config.toml
image_size = 24
horizontal_flip = false
norm_position = "pre"
head_dim = 64
label_smoothing = 0.2
optimizer = "soap"
eps = 1e-08
max_grad_norm = 1.0
Rows from block 4 of a small image classifier, named by matrix and row number. Rows with one number belong to one neuron. Each number is 500 + 40 x the weight over its row's rms, rounded and kept within 0 to 999. All counts start at 0. Numbers have three digits each. After the name is the row's rms in percent of the matrix's.
After each neuron's rows are labels from the 100 images, of 14976, where the neuron reaches its highest value: "responds to" is what is common among them. Only what is clearly more common there than usual is listed. The data: single printed letters, digits and signs in grey, bent and noisy. In brackets: how many of the 100.
# fc1: MLP up (model.blocks.4.mlp.fc1.weight, 1024x256), inputs 172-255
# fc2: MLP down (model.blocks.4.mlp.fc2.weight, 256x1024, transposed), outputs 172-255

fc1.499 101:519511469522477504507526509507455495442535522526473439538449573418439557555468498460562380509399523548493470582463480470484425453468506581518492516486563590485452573550520506460469557510511499528452498515531440527482523471502504464495541505480557516419
fc2.499 105:425515522511529537478459478529485490522509539460542512521520510482458462519468491594562432507513528504497540552559535545501475537464549471419524494589537507498445498481528534505478517525484497495531475527535434494555501503559558491481503534545518422532
responds to: small letter (64); monospaced (39); the character t (37)

fc1.261 098:507546469516456517528534470496480435447469573487487569463534525488459499598483555482519433518446473538473459437558545501514547524540491534541579451537518569513508570509541461451487462456515443494459605509508519574543539472484512477500538486511493477475
fc2.261 099:530440504499551490492531505556552517458550576418450511497515454500428533576447470543565510456456526470491522485575552501513490405520520490527526522532482533468505423531536489550508492495511496560467512498436517524536454482530470469454496467497476498505
responds to: the character + (35)

fc1.467 100:592486543539524471456572477480471511452526494502501459494476498488393518508480571493487399480432522494456517507564521480518480473495494492546425515576531531431488509482460493549410412433477485504450509495489455522468491526378529542451484554422537486493
fc2.467 109:504544465516562495506496511472560427483458497515457515460612545563457412490517502446430512565493508578499458424533479497497521511457573487483499498455504491500466576491522460503582493483495508516535454561481444477455537519515531486455452529460544482438
responds to: the character + (50); the character % (25)

fc1.586 094:504517557499533498450449446431395574496455521533521490449498462505446517484552501501516515495534530493573478486527490544526521531527515502500443529663524594532534536533524457468557505480559536540491536525480502438475494516482613482504447494510493539522
fc2.586 100:525522525464522411533480473530447541492489552467502536464457498494494533467536569540591498474534462432443487448440576500509492412500566521534539516556467504462434418540524461456468457516445502498497495490511460547488565464482556477509492552479558556515
responds to: capital (70); the character L (46)

fc1.69 108:506458457420496461464493466436492556507505494459557472418475458489533462477542447504529549475505420509576521499472483531541454463519441454553476536472438451546465511559578493485457521512502481461554495400458536419403551477470562426485423559495515512508
fc2.69 096:486587499503486468468534495508516457577470529540520508468391522542466523512504541551514489554544509454411437491559493488486477457425504497535474509549485483504513500472433421533465498494485535522513476553481450496527446434573491429499516547483502513458
responds to: serif (66); capital (65); the character G (26)

fc1.458 106:558444478529485426459618465424453580486483444468487500512475485609413412510539550532499482551512469479495482456454463597552458479519523539557485443487481532541523512525515555478479468463516487560490486439480518469495521461429407503491551505493462533517
fc2.458 103:489474509510478437437523516499428512465558493463511483475476505468522490597472605452513492441492524538488527570398565581465553535535569528477511477528492482546416486550471455495572502468515506483472612485525513469506487515547519487437475473548507461457
responds to: serif (52); digit (31)

fc1.97 095:491464475497465476498548584410459442444464470527423423510485499500570536473401439505534519483531509493555571577447482490500550463537475455516493519513526483511533495458591508536470483425504526471445492471511526554532469583518406512411475505508506480482
fc2.97 093:503487554447543492524542495498461495520507457536427498487487453451448486536530488509592490516480513470556538518496494520548525482447573476465494424533457509529444461507530542515486477519458476511525461449511530390570517444506527410536479479512466534538
responds to: the character * (84)

fc1.674 096:444513496545470500507503427507442486575546498463455565529538482489537506441462506519466519484505552530544511519416515568513546479496450577486521515568519604563475472585448436522526516483501471480445540530498515445502542521430454447471551451558422540534
fc2.674 105:493526449483505506465512482426421537452449508496501491592530491473515496442539464576538517478524414465555582558468414512446460460509463526502597526537541554471522458474468470482503470481501523450500576488547489481499463444470561536488473558470468526486
responds to: small letter (84); the character s (50)

fc1.258 086:516469576478477563534479470541536415469480500521507476489505511440451468493539407438447503496540511519461469414462547518442483486520473480525521478479468516573496553539488597482475454450527531542493528567461463526573498446549550475509485507439502431485
fc2.258 095:489509512481583438466516548487480579495487484392484475529469508543518448437556518502551466490528516584448466442473478453500511446520503524527472470518460580472523574433481507559554542514490453502498464471567513455547527567507540513481501523521440526463
responds to: dark on light (71); digit (38); the character 7 (35); the character T (34)

fc1.189 091:500480453510531537457481517495492452550446496527444513506414450527550515538451505490495519476498497581476509485432594431442539462481550532448454597483501553482482523546509516480517509453457463521532507474394532547431516445499537516536438540466605580467
fc2.189 091:496511535493558516492516479514507506473493449502488524531565549566469578448521507502497479505481462466501487444522451571416483532469504553558467457495527519498550463558477506475533537457522463529508448444489549477534538530456460483480557537479456457514
responds to: small letter (79); the character g (58)

fc1.553 102:471478448435474461457505633490538467510483511486446505511529497541554508518476467503527466523484497522570527548473484493537520455537539500525509440500532503593568503472534461493449535458489541463470468479547594573571400467559479469490565502499434453534
fc2.553 100:474474453490555492550556495433488552588463454481488465459501512454499454526497444574467438546555502558522533519479453465551539493461454491505511487530504532487447458539469549473487513563489490492524520467537576494470530433465530423572440515512480509441
responds to: the character * (49)

fc1.723 106:511461499471480494498589578485428508498446485488523380494544472475489473427517516448418521490460493545520485486463464541453540513508527529548487556534438488517553483488572458447373541551500463530519530423463477576509498480520488497543459437541414545499
fc2.723 096:521494519489561494514413492528488501561504468547531430501528476514554479488501530444492490577517517487482528472447475518503513538506441545482485452467509483448441429520424530496476446523476484430540478617491520477494497467538487566537481466613537498448
responds to: serif (65)

fc1.476 101:495497526423563531559556483470466483519468487547517448477505540447567490443509526465425562449479552490473459574413462460450591479459529414507523503485459536477568496592536488543480486537521559499514444460534426539494473525470500491480486490519588520465
fc2.476 108:538499567548495531529528492525519480499527459506442501500481450520526517469497485521498454489517489570521471507533473482453477454537494500407522470478572486484527566597507536487446483522532581477515514514530473494555519509539542565495575484532480440474
responds to: the character * (50)

fc1.105 095:574564501477457568515530494560497494575483553523477538504446455487518515493561495518474527498485464466551530458443471574437499541488446444538442456419523514489527520522517518481514557525453506500486561511531589498403437473519512503518542548458524535481
fc2.105 102:521547518452602517446472513502529492584520487484473439513476493511466551532484517494512546453477493503503542468557449550509439577502440526539467562466557462465552456495497399488502553518470428425494544531455517528444580510496523500557594555518481514462
responds to: capital (77)

fc1.714 102:453518565501493482508458468561509455517521479554472505519488490439479463466529556537449457448495553518510454509490538497481436510550535473474518462505555503495567467486528571492527452463516487484396524547455431527550431479490533464513490404472498551548
fc2.714 106:528537542411505506509496489502505483483489475521517467523462535553489467486547443450537464484521564481510449523529477523520539487485501487499592480527492521559448532502548514488532465494545570442545473522491493486497484501510474501470478458458483447495
responds to: capital (65); the character J (38); digit (32)

fc1.565 095:456527502530536484458582558436516497517493533572469492519535458557478470473418427499486520519527520465470512556471462445436516533489539522543486462438448439508526511446533499585513504518511476474471518498480483515482480537500458481488488523501544532548
fc2.565 095:474482503449481601555521499558504454525479493473532457532446521520506465535458533492510439445474480437486514562526481502437551506563585538484531501495595474463429504585541477527528484532549491524498557476511474521543513484618477544485491479514504501507
responds to: capital (98); the character Y (87)

fc1.744 097:493493502493479476525553493498510615545473532500541466529483489573535522558531480560475528557483536510449523533561500487479416486460498534468507479394530436518546465511539503512519563512451488496440482577532510514510510484437540451558538572466421499485
fc2.744 098:532479472491484532420487401547519517508529495506456466453448473470535502487523509472459503496463541506498523469535538473513496489507498469550493591514473467503483465484458473460526531509506483476520549552492516548430501528482546556527581506445478522503
responds to: capital (100); the character F (49); the character P (34)

fc1.547 106:496470511537460488473545422518429461521530490555490485528500496426508486514459512518475432449490540551531442534497501450539455442513561526458553543509409481557529545511522497483561504537569545562474478451515473459563487428510481443488517402512461495502
fc2.547 111:542551497515473559487503481504503537504459421580473503427530493416543524505508448551435487416525522526513578530540486510515487442539467528550533502531491484473481511555508516540483482510507543536501514464551520550560504484556561475506479480526483532478
responds to: small letter (66); the character q (48)

fc1.525 110:444521483549500467513548512525469485464465519484475481496473445505457475495473554498519579511496569420509544452438444476499494527562494524515462479441523476546464427419481552505492539483544586417428503511500556552456472525472596524488488496588488476477
fc2.525 093:471538427546483469437595477508519442444434459491550509494547504592515496422526459520519512452552471498489498488449497535443463594416506468474551535466498549517585515456496486388527553504484451504543493560438480525444476487523534502486471461429477436454
responds to: serif (54); the character % (26)

fc1.543 090:547530541502499488443538509499550531573425538550541519582464488507544480537514525475530429490507483517499482528445485480503518489462419532497468515422541601488558483452482515528529571544464563498547452458462473423478508560542541503495485535521530452404
fc2.543 106:530502474503489496532503540570500516429508470430527497500544533449602526536475528563470480496506490534459451479473504454479485567511504490545451483528452451489476451526548528533475467532490560498486483497407493539543602539567564543490599512484503556499
responds to: the character b (29)

fc1.291 107:529409469480448523495490460522503435527491524470457529470467452490531529507425446600479500447484479518498466519523441476499472493462545485488476472508423446531461537467554419478536532472489625478459482503525474491542501459495513498501472428555508467510
fc2.291 099:535461473525508523440575473537459549475482463611511479493583484457513588481566562506487572479528426524519540533502487476510512478521546490529496490541519493522512456546518514400530438455506485446581529482541545512520631480483553529499506492507460481423
responds to: the character * (97)

fc1.287 101:566579475515479507516454519528505415469497484490477499460532515455522551533481412501442455481516531470535516586470517521558467492521478555520535459579498485480553535510519527477509525516515511519455432440475531472523457513529573470538474429513457541466
fc2.287 102:495567497465526531463497508555609525424385496597458498506520467563418464494517485511445405453482473566469447485522498514486554524551504517493537526537452475575560538499508528470485440482532555419492460508404589471434487515485408469463479500445500483488
responds to: the character b (35); the character D (26)

fc1.260 083:438525476514387527442464474522524446455459467522500472432543491438467471532399552538479620475511477602485501444456545493467517547484434483477485464569519530441425532546534500554538465538501536569433533539501525487545525512497484466463458533511514504490
fc2.260 085:487489473514520452555488478450508553519510537479423496526502471543452544457558499427529435482503517536528542560478461525495479540469484459478485486490526572526578512506527572463521445461454503544550488473475495572506481530467455522501508506538431537579
responds to: dark on light (71); digit (31); the character i (25)

fc1.589 099:504498527460560447501579543431437500526457459572491433469488482467555536400497465454457547459513553508559552517461419445499554511507478436498494496541457483460559504546538489569423442479503489476476465503522535588480478580449459502383438477591491481468
fc2.589 099:473559563539473502512599531507486556519529501492428503466487432498596422579494485537529510456496490484563579516500516440525516513480531484441488460561467465552487454504563526545514472521464558532518471448513477539539430453526504457529524477500428446465
responds to: the character * (74); the character ! (26)

fc1.308 098:506501494444451517531588414449470555465497463539424450418488554471497540447509479515433503503447585516495472490542488459540549431462555479478497491589444509505520523517496506504432472513536469512433472481520465444533470480469492529455503423495537431501
fc2.308 108:495618522451579543445521511519456573505495478562390516515524479475570559537514518517502480488495538542538450513618522521517469423520507439461507534475546496487517497562512519508501458484474526529612509459500466519472399477548499531584482507525481433508
responds to: the character * (67)

fc1.752 098:483478517518445497465529454472499497574514580436500479510482522517507573468487419520430573432516463517504540493481455508571469470506472544475457488457490513492512530551512533476458493478487562521461467531447438453502495477438499495479451519553441505482
fc2.752 087:538483500493551458561470489591478465541527560527511519446506509521507512455496516554536559472533432539503487537519462496554477547547495461498482497490480467509454505522506546457544517541467522481591504589472581508455516492467527477512502472493522522436
responds to: capital (72)

fc1.170 097:472470499583516495461504508493489540487469512499530577476467467547522449533546529534497512496508499513558420509528523530488532508529484487559521512511504502485587557486482491449559435589450576500445435559549548498468481509491478443562504446604515513504
fc2.170 096:544509538515509470543458536424513443519519492487519570479481481535554499466480415544495523523593541537496449433566470476524453536502447537544461509556505599543485585491463533475471518398447527427405484457516524513497491458480469494481474524466422508526
responds to: the character b (34); the character D (25)

fc1.172 095:497517536542562570522488465495452549487495509562526531434570375543526493549458502517441463463501523591484529535472506436575487552517481498484452511523532529511560504559498472519550462495506428517475500532483509462480459503459528450510424454552521503422
fc2.172 092:511489499473475519433540527512526434499435453579464445429494509529541560493482477510561507500565474466543509492528477552434367482386493470547448521483563495543554496507498526471546525501519499527445480509503560461496496487497474524563495507474515469488
responds to: small letter (65); the character w (33)

fc1.144 106:494549454556488468489544451534488463502464527495488476469518509449454539585503525552481537469538538457602514445426511487512561453562492556526481451476518492428488566533468458493525581510482465524452510511526537481473517535453453517544497445502515534510
fc2.144 102:467559489470527457502478585539488466525520511441533521508492543508568539458469550517504515542558419484489497517452499511557525498507465536499516530461465480510506440456476473538468479513518529498429522424508494483577520508571516445513532576434520423521
responds to: serif (58)

fc1.32 103:462513496433592503540522552469455491537480565541423484509478485485534488445549487458463512494496585494513504486461482453460519530525475433380445451492444462425516511517536544521426477465489506476392515508500529567456419500457515497436443449533492485501
fc2.32 098:523520523532521531450515536562488464490519502561488532483454506556628474547475443490486543477484517450509528525536512447477508497486535553428460472516560452501510530445478589490577522517480526507508541489399480502476414442545483508526464529491460477484
responds to: the character * (60); the character ! (40)